Weights of a small image flow-matching model.
Training: soap at rate 0.0031, 5800 steps, batches of 64.
Rows from block 5 of a small image flow-matching model, named by matrix and row number. Rows with one number within an expert belong to one neuron, the router's apart. Each number is 128 + 24 x the weight over its row's rms, rounded and kept within 0 to 255. All counts start at 0. Numbers have three digits each. After the name is the row's rms in percent of the matrix's.
After each expert's rows are labels from the 100 images, of 14976 (inputs lightly noised), where the router gives the expert most weight on average: "strongest on" is what is common among them; "lies over" is the class under the peak. Only what is clearly more common there than usual is listed. The data: cartoon faces. In brackets: how many of the 100.
# router: slot weights (model.blocks.5.mlp.router.weight, 64x128, trained with AdamW), inputs 0-63
# up: expert up (model.blocks.5.mlp.up, 32x64x128), inputs 0-63
# down: expert down (model.blocks.5.mlp.down, 32x128x64, transposed), outputs 0-63

# expert 3
router.6 104:110112110126118155111141094162103137174090151117165148137145168089128121115116143129160127127132110098135140151134113117132093136118153107114110129127150124160156118133129092167097164125148116
router.7 104:132147151100135142136147120069103170166117164137142150146104142101175110152143160102141132143122098134119129127129127115094127142078078081143150149123097130117148132143106102144100145148153147
up.0 091:126115141129103152129103102120148192174162150127138131112107129104142111160130109128121072144094131136138135092129108143144085103135169086143119092207145178135121144127137149121145151156092128
down.0 094:170178116126122126147095115155139092131136103119145100138128077124130128168147103127135106175095141131086112131136118159125126080093122065119155146156127134126114159133114160114156092135123118
up.1 082:149113144127108079121091121154179161145133097118115123183141150081121113113035131139090083132113136116094110130102105151168155167142103138172111117110145136129128079090135090101131162159124142
down.1 083:149157134115126165135082108110123074165112150121140106124129134153105093149187141132103102127076170145177089122150143118092104182135121096088106119149114102143104119162109133091146121132094176
up.2 102:096085145180065118114147127137109150134120085108133136119117143186078159139172097144123155112145179170137131139170118118123108141136151158077172135139105113104131139115153098133120122121120110
down.2 102:130114172166107155143092107078124152101143078132150122168084118130100124123114152157091137135113122112162112159146131111149148141152119182122158121104119144111136118115130080212110136155170092
up.3 114:114146108128095118141101126067114088142129100146118131137126171156116152130177115147136176131131169106102119103116133124142079157116153128109135087136074130121121112125136075145131173114078105
down.3 106:102159097125111119135093109081149157138125101120171144126133151156180140089096139103109088144143114148142104138082123119089132169149128152120142155099083127139111154114138094125142127181114115
strongest on: sunglasses (82)
lies over: glasses (88)

# expert 29
router.58 092:104158146140129139156120156137125129127100134141101126108128143142118137142102138106110133094152135116118118166145139163122169124122125105122093086133158084106108117118095164104133136085148113
router.59 095:135153122135114116087101137145129111195136139112122120146140158168091135143133101103115139140114146146148153158122121139123132121160136147114131105150140085171132100110124134135112111128132125
up.0 092:117141137142142126106136121115121128166148104128093111139148157120090132127109144156124173167116172130159097175139110079073152158129101151153120091133109140160104143124165141149143128123131116
down.0 095:097177160142134119111144166126090113135146145144133128134096171116098158111145076126097142140110154132095124159108165118127158160116151108129144116116129123129117113129160123117110145129090161
up.1 105:137092146136160114085140112150130130137087114129159145112126106139124089112096153117167119113182099127137122102130131150103135126113152144089111108121108122124057155117099105131154157139080151
down.1 097:149106122104140112138098150150102135135133111140160097154145112090114158113152170140117098140166085107135118121123127190149135124130162151181118137133154121082085103179093144129138114126090151
up.2 110:123129151073124114128127117160188132149157066113114143108122096093143121115068107143137147143081129139132114128122121131143101133115160116116120089147120138117121089134133099118122125142181100
down.2 102:121130162111066139161088112156080143116146158122102115174133102178147128093153068114124145141112123102101148144158102091091117066139104120132140133138128130140131129127133122126132120101166125
up.3 100:145108107144103126146114114132114141129135092100126133107111079154110125207083180138105093084155145160159157124133176108158092143117109100099133105118111134128140125127092123098161170101119132
down.3 096:181089077086106109136141114151126118128095126125149071124131081110131111158176112131088084129141124077079145122103129142122138145154114120156128131117165112159135163138130126100123097123134115
strongest on: purple face (91)
lies over: skin (100)

# expert 8
router.16 093:110173171139099132078114147109101140126162135113096104115117110135140091098191159151119152138143129110140129108119147140131115128104116147091112155104174155139139118163117120129170118157107111
router.17 086:101137144130104095145118151108096142120115155154093155142140173126178089071156121174116134099112066143110111086156113110114088102146106135108096119122134155163109122147118117121117131109107110
up.0 111:147130109169145128154164113138130154159063154127103077108129167136121138176172115083123141126104114126180126129139118106106139135132077113106177167103128133105146137131111117145115115149121127
down.0 107:132132108173093111167119115109124092168097084135092123097135176098110128155107129111136145153069103135092142162103116122144127134146197126141124135113135125108159124149144117115083160133120115
up.1 116:165115113105163141150117116119124147115139123129128111167123100122168163127093110158138149137079106135161161110182132169088117106077122129100116126139137123118124182084119145136098091116121121
down.1 129:169120121096111139129095087133091132132150161128137119166083165131132130121112181085156107114053127080162117110100133095119154125115077144159126141163154130106127135139073161104103145143126083
up.2 131:126094153099151140084135105153125108131146120112122133161129139128120111092136153082094137136110188114125121122127138126158067093145127128099108143092144155157189138140115146129121111111131134
down.2 147:136074157122072134163123143121130152141161137137125143177119124117128123124090113157126140133163135127131100125100136144112128105132112146109148116083143122135156120135140104119140125135137103
up.3 107:117097149128071140099137118125173126114099113072064119171155117088126144116184137104132092135117125095083144105166162132135176142099169154120139113093130105124120106117130112127140117158166130
down.3 114:148147153160136164096153157116094125120132101161081118172155136147114114089104158132123137164132107175111124123114111120122084138140128168084115134098137122115153165106168101116146153122123162
strongest on: beard (76); brown hair (61)
lies over: hair (74)

# expert 22
router.44 098:117144139143129121149158143134166145160140137148175156166155130119161180115121132133088135114126128101112150139117110125135148153123090136149135117132126126114085134145141137154099159052111135
router.45 140:150134163100135133116120117097159140145127105123154170118111136146130157136119091193125121097110155139101108099102128117117117137141094108134136133130113138125168168133137144076131166148082164
up.0 097:142139117112115144119150133138149155164131159160169135161088136151104204141158121106098108149144118137138120101115131151127114090138102136090097145111092096086108151155174119099118133122094155
down.0 100:164109136106127163172117116155136119154145135125187128167165127094156112165095145115128131170136103144090102110182136135103122127108131148158141174138110124121111112144143082089153093130137160
up.1 105:142117116112123103135130105090116120133196135083114126099112095160152086118174125136146119058104167132127084142136133095101102116098126155115156086138142117105119111093126154133107120097115153
down.1 099:143101127099106125115083136125140130150116167137101161088101097101111113096098116151143109107141143142084156150119136149173146120144105153133129114121142087138096147111160152146124104130134129
up.2 094:087175139148106103119120121160129137086103153144152113117148091136128118080086139159134135112156109126126106143148128129147123147084173119120104130170096124142119095111142127128125134085128039
down.2 097:099158159157121150156098104196112145129115117127165128148123145106104124100120110094106169104144150132172079121122124082065146128118148159102151120177154132140174168130147141117119126119151138
up.3 091:075147126152161099094103145122141066126110128119134081132129134133118110110134154115121106159139129144136080133088139120151114169128169109123118153170135099135115122143153132156086152109160094
down.3 099:101143123151159128128066193136089129122128088166108146131120110114153156087157105102106130125143131116152138127162131084123145166119139174123139147134141125084142141089129140124126138125139129
strongest on: surprised (76); teal face (36)
lies over: eye (79)

# expert 24
router.48 105:150120094079127147119137123132117117140137124106121122103123096124120125120118086130118118128109122138133178127164146118117107134115090136142127136157101116158134135150105104156162128139137148
router.49 097:091091088128116153124094151109143132117133104147154175138141133139156119134162134140115111124111091118123134153139119166068131139149116155160116140171086082118107128116185133117188149126123145
up.0 094:162139084116117119107096113104108101125153101144110146158108111109095115089108106159151130112077119125165118141147148117116072133120142114172148092118135142125152200165085093133140114165158127
down.0 092:101136126126166141108089108121060131125122139150108124139102115113108156120124126071115125129097123077124113080181113107109151114103098119122084124161125112167111113126126125131147155108100130
up.1 116:114123087153107115119147063106104141102094154113105077106103096125120109122150156143136136142130157123161086113119127137148136143105150125130176122163115144126121137120187091175147155135114096
down.1 125:156141098102124137085138151121149119099131132125078137135113163108123118147152169102175139105116149139103123152076163101143111131121103134174102131085164114128148105114134112093135104163117121
up.2 102:104132087111079114116104141138114116181095136143144115161127113160103109118163171103104117087156115124087128108095149077133073110144105166130114114162135118121114145146146110096138129122142120
down.2 103:146153092076122102108131114164133120127109104113146137128107132109149150129155095121101120148112131153129113110098188149169135141066156154119128129146084183107123099087111138098095107095129157
up.3 075:096113147125133096100089158109125123145160117146139134069134154090120166122077135182129116148094163153148097112075156124140116117122186097141116110097145120139157150133153126168123165149118119
down.3 088:097122112110116134122138092109114098116185167117183118140132119092155141097149166112139111118150138123113115130159135097119127104117125111121110117114126111122110103112133090150127145139140113
strongest on: red hair (97); beard (54); long hair (36); hair: curly hair (34)
lies over: hair (96)

# expert 0
router.0 084:118130103096211120090094137089144121136138070089128137132155079147111119148132127155142127136147115169125142118149130113112134117124136145102152105119120113115115134161092147121086125124134081
router.1 100:112148160100127137114135118089100088107160113126100139128119084135140127143124145102096128111095114150125148112110122115175142182171178106105133126127179120139103112115140148118104147112097111
up.0 118:145140156139127139124142135090139136155127086118158131135122095120108135102083146151160138175129151188146169121164176149164102173161119168094145100092115129096129143147107095171123145127122116
down.0 108:158112157113094141132143110084118174129112149139131116126111097124136140134172141122152105081104142097091169094128135129087138142107125128172113096124122135123152100105076107126102109167114134
up.1 109:144117136146151125104141114128121139070142122122120125181128105167109116116108143103110117147132117163145140132086148124150166113125098136105135115123159136080088125178110146127101097132156128
down.1 102:124127097113160116113105142119127109129134112155092113175156153086122101111137103081115098141128127135138162135148175161106072074162144133171107106081136121139151139159148137155110188119125086
up.2 101:150168130183132109176124109147121099148153161126125121120134077171129107075121122101127148127128131148147141167169142127150113138094141136080100158123085127145132118113122113162159122080141091
down.2 103:117151096163119149156110116081119130100141104126115133106118098086093121087130087173147126138097154148140107140126119161074117116176091102142140143175136127178104113131098085136128126173132092
up.3 095:170165141149082132117102119149120113085125124134183138150129133110156134088136129149094142090128125119152160132119114116121148102163135089147125072153141121130097150148105082134135147156112131
down.3 092:171144183183169124123128114133127119118112123151145138139157143146161113118080128130142141130118153121085093120121137117126114096158156109125132139170142120121115099091118150160128152140118085
strongest on: yellow hair (40); long hair (37)
lies over: hair (40); skin (39)

# expert 15
router.30 104:141146176115139142121108104126111143099124172097089106130108107109148112136172097131147107144120155100139140120136078101143164110155128111148119131087200110082150109140142130162096172119127122
router.31 136:172139120126137111124143136087122146117116111132152128157105088118114158142088156184115125105120133098133150119094105092105117163112116151158131136139128119084138157079147144160129126160149143
up.0 092:105124174156111113154107122144109092161165100107159116130106133141134100111140119094099148142110083143130159105113146119119142093156125133133161122098069071120109135095164097143133126073150160
down.0 087:114148132115147147150141143152140161161162158137124105146125180102148133075096167110121174118134129060146118122127144157102162122156101109115112145092112128103142086153118094160137091175171168
up.1 107:123170132126178116117116116139119171130073109169120127117145155109148122106099118116098154110133062105084166105137090078150135110120166082131151142125091119118154114124102119118170140124146138
down.1 105:097122170154072101140143129120097140112100106105149134131151156138110117107209131120103134149132132103153117121169158135117183109133132135133137139129131113136162114142106162133138130142094172
up.2 086:123118093166095098096102108079165119131138117113131095115156132116125129178134108147123146133175123119121140079144104117109113130151118121128174107155149118178131170136093115122121151146121155
down.2 082:096086079128115108128161130109129099134154146120134092086115123153113095178117173114121101092142156091102103119112110169120096152120096147138142152135155145127155121153158108103121135107118073
up.3 107:113120140137114108070116137137149095138083095115145111172091098139099144071110145131164113160175079145146145165128122151128117117120137145086100118087136104131129139119111125147168101130158145
down.3 097:131148119114128156118177136113138144150087140122127128092115119130155144095086125100130120129126100171131101102125184174094158158151130137122127097092149103134144082138153101123101141125129118
strongest on: surprised (62); glasses (37)
lies over: eye (91)

# expert 10
router.20 092:121144120112116153150127137097111152165132129133122109145171129150107148110163117122144139127153115142107158146128108145110161132115156117060167105154141161069143128144106122135156107108165097
router.21 085:124123098115141163124123137096132164144151116123135135137150096128134134135137118200111156152119164115116146149125130123119195137146142122086120129130149139074100109104112091166133109109175106
up.0 105:096150120161158146131107123142143155164057146136096150125113139106132134166114097137133113116115125126126147135112116128086165080118127127139150115145114110081167113074125131097103126154170136
down.0 101:059160177131113124139150102159120092134087115117106118147125120120133165158145144107149136109130110119130154112143142104200098077148122143120135168141099128153164098154073099115088135109169169
up.1 087:184137141082082131135125083088128104122113121112126143142165124116145108106165169162118121114155175137125067130088161145181108145136145114154131106125160116121142108099109098124103122096151123
down.1 082:184134100122155150156123124134138127164101106121097105132075126129133109108109098111147105142135124168107121135160113135102148097104146098148088131131163143111134146131112095111115168103127092
up.2 090:090119149120134147111158095113126125166088116115115150151105140136129128082124120143192066132129126110150095128092152110110101104098150102114104131110127144093142129136132094137178115125119145
down.2 084:108109169116104154091088105144094168179141104132101141131104069105102129120170129117126125117133137112094061135143125152130130087149083078122124119122136127104127103119122108123113143125102169
up.3 092:100083110137159100127133168111138169045135161114126133120126105127147133092093132146072129128150120109140126121133122143084115145091120094135107067151144112147126125159086140102122136151100108
down.3 086:143112140094149116125107133116122087130113132116130151130176135137075102112139092138096129106173136140113134151131110145155108129133150124143144117110149141087126179140148108148141124124132099
strongest on: beard (51); orange hair (39); yellow hair (38); face colour: orange (34)
lies over: hair (51)

# expert 1
router.2 146:160103145071150097134119133099181135132128112136135171098109126143122133124132130139101116120125130133118131115101140101101116139171112154140111128084100112099134120092150120121159121118131151
router.3 097:152139112122136169116112157105124116166153110154101135120142119166158145134109139155119131143157139158186141127137177125144198121125127113123117100125173103092119106119136135073142132117163165
up.0 103:130086090134132151094140134112119122122157108088123165130170110116135082101107152117144142106121109116149138100103160102135156148129124136123060073133136152100155144118155158122127133141150144
down.0 098:117117102140147125112143154160143112122139103135077166101094157131134153149108128101113134102146104121123161064131124085123141108152163149098100160123119151139120146140156124101101106118181158
up.1 076:107113122120153172130148134122112107157147139077132147118139170119165111149152140151157120166101127090109166152091154137143162124142144133132080157121068148143153135142189144136121152123138138
down.1 094:113141150148157133186129123099135166161133153106172114117136102167106114153148163133151146115155166124120102135133147132121138125120159134102131127145138102089150149156081127134154124098123127
up.2 089:112141092149116155125178118112089130107112135150103120153129145124147143128110148130100130134105126100102117141088120114151168160138103141132083147106164142078188125152116125095165118107138124
down.2 099:099111076142123135129131122116157144139099118131109143124162185107110138112133126068130126086181093119112139176132158104114143154089182149100117108143104102086088136141120105146129086152127175
up.3 093:130108122121135168161106118126112109122105150158137099128139099162127133113105157142115176162136143156112160087129112096125130108145136132119175136150165127138111101155125107139166163126147147
down.3 086:121099153113127131117101165166058138178138104136135108112104099140106127142161121189085132139110143126094140104123086142149132113161139104101139109119129141098170171098135107157120159133129128
strongest on: surprised (70)
lies over: eye (67)

# expert 16
router.32 085:123118157120121126082103111131160127165149138119097117125108144167094139176133140129096123130095127151134139135120143130094111097155116142153137094126125089133130104150121116149137166141133142
router.33 081:151144129131138112108119105113138126117164124100105097139082130149158115152158193115129115151142116138138115124128157146113081106139087100170116099092111109053119129160121169102124132114103094
up.0 089:114107135094130095093093120172136135107133168097158082141147106144100169184163144113120130099147091158127095111161154123188164084128134157089153126149106142154135143096108137157135134105075146
down.0 081:146148102094166126098119104166126159106105114147141116095113133128119123115137159112076128139136122109098091144094141146091126115140084162145130112146094159118127091148167100169103112124082150
up.1 087:132120164130166135109099157144136174120161144107141156163138129163116128118100105126158118135124095112068137151168101134134104175117171157098161137176126109142137179136140130134129119155155079
down.1 088:104142122106125143105118167108094113137147112136171116131111115156083137100156100146086131138112097165166093136142119104101153166094102149098094107157176125110140101099134144134173129141149089
up.2 109:130121145093134155130179102123144159155125084147085106105119119151157150121125141130147104090141124113124195152164139139102167134126150114169146160099132137147121130097105094158120112128108112
down.2 114:110122134121110151162131119128125127126100149132140134120114117069099112158073162159135110151110150125108152135095141121152135134146117083098097132091121104134101134127130136124134165148124077
up.3 079:134130122137109136169092112159173115135095123117110113108106135117098102102128137123142137134121123157110153158091143105147177145127112126133110131159100095118079132107155124098176129130120137
down.3 083:092125127126156134144151071141092119124134129135093131106120143137137139114123122155126138126099136137126165163156124113138119140164177139106140158150130102148093144164158107114182132128099132
strongest on: blue face (47); pink face (41); bald (37)
lies over: skin (97)

# expert 14
router.28 118:117130094088125145170124152089166110118136148099121161140128099094115107112093116160135102146165142102120138128129130089128084129107177158089165152141088139096132132136144130131179138088129159
router.29 106:115120151124118112170152158092120118157126122119094167138094122166090130113151136143084155141116137119122124163118118141097148107151101135114144137162109129149113125095121110157144095174111099
up.0 085:139131167099119109102128072133124128090141148120160138116135122097167132197163131128104110106104172143136148119149111115105099149174129131169159142149147118130142127092157146146136144056143127
down.0 112:146138110144123099134095172136125112130143103076167097139111141191123119123134143112138129137134120113168145110142173128059119090177095119089127124111116093142120117086084077107096117105121091
up.1 095:125114071092189118149133113161120150130137144114090127137150119146116123131130113133143103145103111129111101119171145133147121122127173162080149128151200130121141142107099155111116139145085115
down.1 094:132121114118133106142151102179133171175098142110088119112114125141139150132125107103099119131125111136149117121099124129110097151106124166141144117171167119074158151159144196130149127138129102
up.2 093:103131101123162108130102181135153110163101130144127122154130169138161104127147111121112109141183075115132117135111116118158118163141124123120122108103125135143160085166144153109109094119166158
down.2 100:081158133134108116177117174162137139121102135128167128139149152120099133112115119100128115135144111108090145145143113140127154166166124120169134103088136163118113127100119160119127105113126166
up.3 115:092172127163125150130124131153142125178189142134093084125150103181119143136139096099114099133102120170154145108151136164163119128128147142126137119126136092166118125108115143150099143140153106
down.3 120:072081100123153169143147160132111119102145122160101121121147140078129094122073152136157099122127109137122138109097163164102166134113153100100171141137089117127163147115132177124131152159126124
strongest on: orange face (100); bald (30)
lies over: skin (93)

# expert 12
router.24 133:087125186093051150110162097105126083136137103150142146116152121169126133105103158180144115120134127155130150130140097126162126161107128074148144140162144144139134105128148110142156110119146139
router.25 108:118106135116113089108130135133095152110135115147160120147140120117128142154179115129090086116137150116106171156119119114137155181108110160140123164099119145084124129122172126200151155118153124
up.0 105:134136085114132152124129101122076123119113123172113134102124081115142054128094129088132106123137114107128129115155116089117149133117104119116133110124130105118101140122126110128107141102150113
down.0 096:126082110138155123126125124141142072120138141155078130093076114141104174102112152124141132131103126091137150157142169111098148157158150164141119165170110114121120141134133143141058137133090111
up.1 122:152143094126162108123131112130098144162094131153120136128139148108152120063156148159120134110103199144153088119091160134114082119140167141125164102119108120105072139107122096127076115147096123
down.1 112:158147112136105144108147085124088119151091173122150098136084164125120112135090127116087141105140155086154146116139134128148138145137096139146132074119088135094085143130107077130084108137125119
up.2 082:106141124124156088102120121152113132123139143156190146163151141119139161143132146115132101140114128153142110190159111107115103109139121107113155103109128075135147131135153162112150148107119096
down.2 097:141135095147107102152072104138080123117112153109142166136112143142126114146186139154143127173171144144133158086140104145122161134150135132148136131109093117144118111097123146163173083158107058
up.3 097:136170125140110102144144138114168126143161110114092140103103163163127129146104134093112171130160156123111155178158136172138135119139157158096129121102095130109127138110093116104110166113148122
down.3 089:144146107163110093146126106141107093146193136133115151100131105137147127172154165118117126116132164107091088123092146146108150142151138163151115124145119122110137108091112114120164118133109114
strongest on: beard (48)
lies over: skin (48); mouth (38)

# expert 26
router.52 104:122123145158128118134140128125064100109104149153099141152136137133144125091127136142143121141122099132073135142155140167093157123103108160147114133171138144152112075101113077135116082151124130
router.53 095:118160160151125106094142119145138100159081129135143104157127124145158135134149133128136121126107118176109127112166123131132107115064143136099100140117160130125162084121119121120119126113164123
up.0 112:130131131096110120152110113160159176093119134111110104138107102087110126114132136153117152152106132153145141144149138170146150140104148106101145101143163116106111162135101124110126148125157120
down.0 107:124102142139165102127095141158087105114133163117139158149108096142107139123115106113100159116090149100128154130113137137099129111098119150098118120113154109147128119102157105118102113148147157
up.1 091:104110074112106146161151110146083117141106148145152118148117097090161074131114121152144145105146147151125130133108132138138172134171128142100116163110176169130135119131116116079159113128108118
down.1 085:159108098111098133153131069173124147174130106142159110122136094175116117124124125096115133135127132119160147143099136123138114133200120112143130130140178104151128157133093155108117142120102173
up.2 086:166111106158096102112076155097121118125140150120165140134102184144087121114112144138141125158136129146086107127115136117122126085146115128125146068167113087143114081106108131112123117114086116
down.2 087:109116108151099099134148146123147145091108114130163127140161154100138132076113145143128147081078092096159106135152107134123123131115111166097147120134109137102158163142152101129112100128135184
up.3 100:100112089129064154144113142123123124123132147135125097132114158113120110108097108084144151149154154133146194130113142196131139139148106130137122133127143100143129104162109176106121121135134130
down.3 104:095086112093134120132131145155153138162118125141083098084147141161125166095118163164070127127093151125152174143157114150148114123115108134140129119126155132153179156104109110107128132145131145
strongest on: beard (70); green hair (61); curly hair (50); hair colour: teal (30)
lies over: hair (91)

# expert 5
router.10 093:117122125108102151094168122119115139149133136125080127136118098137160145129082132106110130147143130118095146108141121108118131132121136162135169111097120136073096093107116105147126128054168114
router.11 100:148178091108147109084173103120113158161120134135113115153111135146124081162116148101122093145132115103119124130167127117157131154124131158131140112158112120106090082121138129176097103123185102
up.0 102:122078115125122108116135148156125130093124103133133132142132057104097124102132130104159107118165152157172125143098107093122132167119170147142127088070147114162144150127096181120142132132125102
down.0 093:166148155118128107140116149139099084128154147144090158120121083111124106104128135107145160123132128116097159129130099113124130094111100158114097125085135120157125131093138130140123077124128114
up.1 118:115150093124140128146128143140155139126122150105079150120127142132116134149207100139161118132122109159116098118112113126103124090108145138133133158133108133080129134132105132077100160140116127
down.1 119:148140118153157130136094137174112123142113092134095147126122176104101133159069109091118115136135082101139081128118114160165128096164113136124149105135113106102180089151112121090114079091106131
up.2 101:108139065152095141087115141108099143120171105135104124125122135134085119126160175070132131082105133132140134102129143146122145127133135120133139113139126131104099136127104115162159161145109126
down.2 103:111146087142158127110118142054146104091145149106102139117156123115126131098111115172113135137086120111133125111112141163167116121103116147139140130122163137107108118140151129152151106090121133
up.3 093:144155149073170120105117141142118115100134138126148148149084132094135133105114035172120111135118130109105099117120115183131074126100072131124119171117150119148141128128137119101088129149123151
down.3 090:183116124115171107154142098185109111139112112159130136133148122186132147111143153110120112109140117122133134130154133121130096177110142096113161148152131158079099126128135163145125136111092144
strongest on: black hair (65); beard (58)
lies over: hair (55)

# expert 11
router.22 090:126105160127121108109167115141164146135093153122128124114108127120111185109107145110133127166137134085121136094129126100102101112123132134101123071110145143069189120135111174099146128106125085
router.23 093:107098153121135081131179103126116168131193156104133147124147101079137091098090145133148107127140141137155159121156115124123110132158154159150138133064121160116136107091119161096136131106126058
up.0 100:153112100112080136144135149134123112070136157135136090106115129133091071119100191104153127112084103139132122099121134140154104080104103126121114131118125131119116161102116128082115136135110122
down.0 098:147132105118142098121102135115142112116121094130151081144147109133158134089168120134156089129144115160146144137149139119154139113131117129152166144121135130085105128108153162146150139124076160
up.1 094:105140158108066117109120138124099149140162145146125128103163106143162101164052100141138136122129098154140166163162123127103163149134151103094134119126079156134136110153124136119159121074141169
down.1 093:123135149119161107147122117107123067144131129129139114154151104100099115136147143146141129141094111105141151160131105100129156145079131091153116138113113151166152126127153129095084150196143152
up.2 111:087126125099121146164135152119119183116092123111110138117150149121119167125170114130159116107153112129129145151151100116091149162131153148132135136124142155125146134169119109158102133081255129
down.2 098:134138115088121129113116141126086121130135132099118135101104118145133127143086141144148128134133123111132137137114132154157135134137079154126124124130116127138127139098121110140062120200246100
up.3 131:153142148111129102146150197116139145112081142125183147132111131154108117125108146148127107126106105127108119148102134107088096171130130130154156070126095104108104114085127125114115137177150099
down.3 128:145085109092128144127134164118098110125138120111152150125130122124106113126183125125073123118074138119152134124135158106122122176120116157131099123108124123072131149133191126112094125111150096
strongest on: green face (36); yellow hair (35); spiky hair (34)
lies over: hair (36); skin (36)

# expert 30
router.60 093:099136159143110134157117149143165096172138130127103080123143124157132150115147135097105138125129146148120143138121152153125126120105089106076066094168114141178118088146122084099122144118109090
router.61 101:121143156111140102120110113141162175156142101182132121152135137190154125153142081150127128116121168165128127111143112107114150124132145164116154140117150096140069122137155129164117176137138134
up.0 096:103106121162114093106105143114072116166119126162085105148147095146154111099128131129135084137111094129120082126152156143127108151123123157113125129127129143092140133155144108128095154099129158
down.0 098:143095127114106126120122117115087054144126135132134083099176084145149135114101125141123100129087122108109149130161115160161140115168107151158122109158078122139148082105114134154126121119178108
up.1 080:119119101195128138144120142109139166119118144130166137138110126115156144151089127095126101103110142123076134128130119126104164141137160148137131133101112098111131179122119106132127107165116152
down.1 090:130131117154133140100094134080138103177149115104167135127153145088077118135124131119103102158147146139142135105120142126165109107150133161102094118152143151094158100111125092157126095094130143
up.2 094:098125139163110111135091109180113140113116155123134132178114120110127131184139129156107121119151153117104106159124130132123123118149140080187124115158145093107137114136137154163124119143151161
down.2 110:101095108176119140104139125116067155102130124119150086118147164159140107140138139119116146115153143165120045129075147113132125135130129106107117136156137107088113081139125111177107132181111134
up.3 103:147099115152167129130159117155142105163113110106087106142140090110118133103116145134133117146076108135118081136114110124130160077118134090181186128148124154146124125118116131111095152098131115
down.3 101:119136098144083087162110127187140123153107116132161103174126138148149161096127171118116120151137156157123089135183142119105117118129173092068122139112127122144115125163144137125120101136139122
strongest on: grey face (63); green face (34); bald (33)
lies over: skin (94)